Rows from block 6 of a small self-supervised image encoder, named by matrix and row number. Rows with one number belong to one neuron. Each number is 128 + 24 x the weight over its row's rms, rounded and kept within 0 to 255. All counts start at 0. Numbers have three digits each. After the name is the row's rms in percent of the matrix's.
After each neuron's rows are labels from the 100 images, of 14848, where the neuron reaches its largest size: "patch colour" is the nearest of a few named colours to the mean colour under the peak. Only what is clearly more common there than usual is listed. The data: procedural textures in two colours, tilted and lit.
# gate: MLP gate (model.blocks.6.mlp.gate.weight, 336x128), inputs 86-127
# fc1: MLP up (model.blocks.6.mlp.fc1.weight, 336x128), inputs 86-127
# fc2: MLP down (model.blocks.6.mlp.fc2.weight, 128x336, transposed), outputs 86-127

gate.48 075:160111125115112115132112101115102163129130125085122136161146139160179118123136177131091109120150155126105109116097136118110132
fc1.48 080:096137124129140063119144154159158113181091152140152096140122160150077126171127125101162121119114132148133100106125150138157132
fc2.48 093:126123140092134165130132117112148134118151136051122157172080140142090109153143120135123126098171096144121119121139135138151114
patch colour: brown

gate.298 111:137111106125115107143099122094086140152175143177103106134117125127143132121128135170115113128106134107136158135121129115162120
fc1.298 107:166104093115125130151123119093104154164149159133099092140150150109144085111096114104136092183134142134121131127107112105158134
fc2.298 113:111139142103112112156151151139125145128152135112121116133147110134130128131144138145166124126081095163121131175109100090153141
patch colour: brown

gate.110 084:090107128097120130131159059121092139122182147149139161144107168095131147096165173138126099124114117147154143138135112117159086
fc1.110 070:143127162136072151169133127176127130149089129129112162157149142134098143127130132159112124120130143128167139134126100064114125
fc2.110 100:143165154134095148152098129144142103089090143118112142159137156173141094151103126149154125123069094137126143133120125156113112
patch colour: black

gate.330 096:106070155118142146091102135100141152151152148134152126126130127118141101171143157139075109131135109133134112098108098136138101
fc1.330 109:122092139155134114113124112121085114148147137125177111137150107095101139156137120128103126107116086096132103103095136115143099
fc2.330 160:103105116103132180144102113114172145124138081125132160129131104154128136176123127106092124165086096134115151122158104124138136
patch colour: pink

gate.232 097:143120139134168155104114150136131112147135122115092134104075141122111120135102147138145149120076099144120124126152168131165126
fc1.232 093:130135096140129129128179119124119132159144135132140129119105143087112090107119107136121112128160138153127112158143096181112103
fc2.232 100:087123139092133152138084173156093134165102105119116138087144101165124113135134110119124157081111117137085155156133142096098158
patch colour: pink

gate.131 120:107130163118117124161123110139068143126130139151140112156141140110091145136143206166121089136126120151107144136124085079138113
fc1.131 111:100167128128128144159090112164092104118101125131154134084132097128108184132088178158087119114107148107117138157098122107101157
fc2.131 112:171136123124134136099122137147147153125113158115115129142102132124176125105150101081154151104150144141109115129153154169134135
patch colour: black

gate.53 064:096106123102144140085159134139142166132147136127139142168111155132130144152144165112115128117129130146145147115152102121130121
fc1.53 062:122148155108146156105110084176139153130114124104102115152133151152122143153131161142124120092148150152147125133099063134116124
fc2.53 068:114152104129099122161128124099154114112124118075141155103133077144138096149119136157077115118156121086121143131153133128107128
patch colour: black

gate.106 094:102118125101137100112139150098133134116115093121142089124140140088159177173138170120120138100136104091127119111132123135166118
fc1.106 088:109167101174123110088115155130128096124152153136123140100117133121134129111127134163107139166086118088153137111105106098155122
fc2.106 083:122124141152111109124146124114136144130120158116133105173110163135122120109144100073137105100135142146123140141091100156116109
patch colour: black

gate.112 075:106092140106099155109125151121116178160135158171151113157157118103097140134113128177072125122088139152144129173133095116172134
fc1.112 083:160158171068098162150120098144118124135146155145120136136119156087118138165168172139130088132168134157114134110121108141093100
fc2.112 082:100121144176096112146134131153139126090124138117138155121176114146107136135098114143115122097098132142108170120126108142126153
patch colour: black

gate.235 119:129154152111125167091138115113140142118141123121109109076106119134094100129137101125108125152120080120084156133134122131099135
fc1.235 112:149138152121153147096138128112160149103128140111098114125133086122114065122125135119132133142142080122099174163112133160099122
fc2.235 103:154151143126118113165141150112097106168162116126154160160143132135079152135156131096117089112155106149128113084137149067129098
patch colour: purple

gate.25 106:113118114117113089123117131105139143132144138124112082142101136127112123128172157116104095183130182096122110129129144138178111
fc1.25 110:118106112152096106101179162115195134135104160093112128111129127123119133141142138144160150129133094110148120118144164138146118
fc2.25 091:156122108134159122070111134147179138117100164090142142157114140126158143129151104068138122107148128137109155137134131169111139
patch colour: brown

gate.146 144:150103136141111118172117123124145090115121150121139135131139139160154078118131101111158119101163159132141140156123156088110096
fc1.146 146:126113162089130128118112125126164123139157145093128101183128136133082086141115140122174111116112170118128104110119111110151164
fc2.146 139:131175140137096107124135097147101121122155135132130103170137141107112152138128116159111137127096104097123119112141113170125126
patch colour: yellow

gate.88 104:124129139159140116144154113132134094095152109123096162134108148127125195133116128131098153127141114163153129127155097143110093
fc1.88 105:114145147157150147107136125100131138120111138142100114109102134143115181141131099141104158120146075096146118157120118151129064
fc2.88 106:086105105146160105103151138179097146123131148140198166121131136097128122152150139155116121105143092119107102135136119184100145
patch colour: pink; white

gate.141 086:117131129106078131167107146124117092136124139131133102083116162115102156113153154109158117120091145141118169180149174087149161
fc1.141 100:134126098110103130124103149121132121116103102105145117126126159126101140128137172095111120115100101137113164137138178111169144
fc2.141 146:106145141155110154114154122127052111123095169159136119111110119072134122113113175161160146123125164125168095132107129125143142
patch colour: brown

gate.212 104:100119118124115172120163104113117095099099153148119153143119122161109128167180156152140130196106140135104130091154098127123156
fc1.212 111:138117117155088133154133149111115123165140125127113083172141158142150133124117124100171160107126121104151100129154115122078161
fc2.212 100:083136089111111098105133098150097148067161180134153154126117107144113104157060166105135140171125132150113143147141147094155155
patch colour: pink

gate.117 091:139161091165133122101167125118110116111089145108124105145159138123161148140137156131131117132150103088151115140128102118149154
fc1.117 098:105101140056114196128075156180155145124150145110154108130155105143123094120142117130146147096125137173087097083125130113129150
fc2.117 105:141123145088145085125114150132107136137086105143091098099096095149136106143132111166117135127127169125104134162116081151109103
patch colour: pink

gate.107 065:151101159132125145107147155136120118103101129141126140167094186127137108127123137129111132138123079115110180105109105128158112
fc1.107 066:142139132175126143117135103139114060118146125144097094119099114104137112094076149126104133111152121183151116108141127117158105
fc2.107 075:165114139141119146103110111149088145101092133138133181123122178121126131158117137104104140111098171135123145136097129118114111
patch colour: black

gate.204 074:139141134148107138148086100124117138113136122119128148141151128076168170122176174130127112126152128143108160125184140126150122
fc1.204 087:107115139142122173108119107178105149130165127112136130140127134156131136120148131115066117132131157143122099142117088127145102
fc2.204 096:119164122144139111129131128115138102123109138172102091120133125139105133163058117116135141140097121103127136108136165127083129
patch colour: black

gate.0 077:129080140136102140180119147160118141143131141118165104094148117125141140155100164137100112151065069104110152150139141108144154
fc1.0 081:081100122154133082124079142146138111110149163117131162106138094155115121134132118170110160143070070143155123094142143088132141
fc2.0 077:185127127134120153126132071118110150158145150128135138144130137145141113169148170097173133130114133074133104095161123161157119
patch colour: black

gate.309 103:138091109126114089159125183173137100162149130186128164141111145143122169116138116150128119133123148135119126111101143117129118
fc1.309 093:132115139147155121133116154202111127136127113161147138146128121123137130113145154142140103117156178122170101133099163112120115
fc2.309 082:156146164119148106183159118145121126166161109157142083124177136111091107123134128122111119105099102107122099133161129138150096
patch colour: blue; purple

gate.28 085:083127102134099072141148152100133113098125147151153134110155125130121172141136141141104113128112129163132172127156134151084191
fc1.28 084:080151126148140140091161109106086123142102145145156112113155120145137132133135083111106124103121093134112101116123183137113113
fc2.28 083:148109137128148093111156132135108142124100146144179147135098116078134116112173132173106120099139141148115113118110112147133121
patch colour: pink

gate.316 100:081087107126098131118108110163115140090115109155086161137082157153111134157082099143131124167097136145114160133149133118124130
fc1.316 095:114148110106177148108138128088113090132089157111136127127103096122178157089118108140095125113175141148098156094122141119132144
fc2.316 100:107119157131134096124168153156130177151171109137158076128150128115159093122127098124140121112120135134122127170165123143141116
patch colour: brown

gate.47 096:140149096140172135151176090129119112121121097136086121106129154131104133131161090138130112124149128112123152114105150084153115
fc1.47 105:135137117077127142162130110119111147144173143101136130129125167105119143141092114143102119113121108134110121082144132150157131
fc2.47 095:105156144108182169096101129155133084130078103140134079098134131141172146110062125086106152149098111131161138131119139118139133
patch colour: pink

gate.67 110:139134116104145102149146100169135120133152158130174123132166149153083150145119111121152116114157093131122146123126103131071103
fc1.67 118:147129119076124118146101097164132144167110149194167153136129164148082112136126133141120124127109117139126173103152127145069101
fc2.67 121:123128112105171140127151162161116129124147133141139102112129128109133133112094069141139168128118176112107162116188134152109110
patch colour: green

gate.312 111:114114134158141158169123142173112130115122151158127114112116166105080114150140115140143130104096147094108126125158092141164145
fc1.312 119:109116107177110120143143103113132117113125148154151095128114135118151113143140097155152103089106140114134149134137087142158156
fc2.312 120:165107131110172117096125160112132131131113132124084143139109123099150131118112133107076146172196099159171075137120212108105099
patch colour: black

gate.333 075:146123147114105122098133147097135178156179122131150128145114122060117127141121173098143137150141134137120120148134104134131132
fc1.333 074:130099116151081098157079099109099159137101132149091136136145142134149125114120131114099155130101159098108124126106096142151135
fc2.333 076:122135160102112144157114133111130118090116078126090148143102099124127137108102094151139134121150155142159180142106144113077081
patch colour: brown

gate.101 131:131128106123127146169140157138161078117122114113094156116143151143161124109114144136145133124150127098178173121156106122101119
fc1.101 113:101137134101148130124146143161132117116122131121114121112076120110108164137124163098072143113138146169126136140171085163102111
fc2.101 123:129137127097140142147121139125148133127129084141138089092111150140091188108144149120115139119141157146174092114199135157102101
patch colour: white; pink

gate.68 101:156156120088162156120120149117100093116128102087113091089157149098169145144104125108113163117152150128120154134128117139129101
fc1.68 112:127086143135137113122098120130113100127111133111135116134139107098143132144119121106144081146105147121135170105092127141090095
fc2.68 097:140137110110143118085118126121117137142141142112136145136149124142093142186127107136118093137170137101110114107100135151129078
patch colour: pink

gate.171 104:135108154130120158123126104084149120156103133103145124157130138101144174145150182146155158102146113106145139109130132142148117
fc1.171 097:104118143114153168100172126138161109143103131104134095103147125099103171150104123152145154105164119148118104121111099123091125
fc2.171 091:141093138092137130150184145117137133161180129145144095098134126103093092127148142126110130093151129084136079113150140113185133
patch colour: green

gate.255 101:147135139141136154108106161161127156124134119132121121106115103096119093129147164112165124123114119124145131149127095168181152
fc1.255 106:109119166111106138095133143129131135158121122143111119133122126079176106148139198098103151106185127130128136149163145139115062
fc2.255 102:129088168167119131118141132106073123116151158140149111153153121122120136086120125121117131094117143164101126175065114159107139
patch colour: black

gate.300 095:110093128119099142097126114091102164090112133117146103136135166111132132129183190136102103155127145106132138122149140146127093
fc1.300 110:127116111156152107102127138120143138130102125126095097109117103161120100143126117129138120166120104088131131081114156156125127
fc2.300 111:103095151116124133099140116144146158137125116098143135143123132131142126072154133088112120135190173135111104144128128132138113
patch colour: brown; black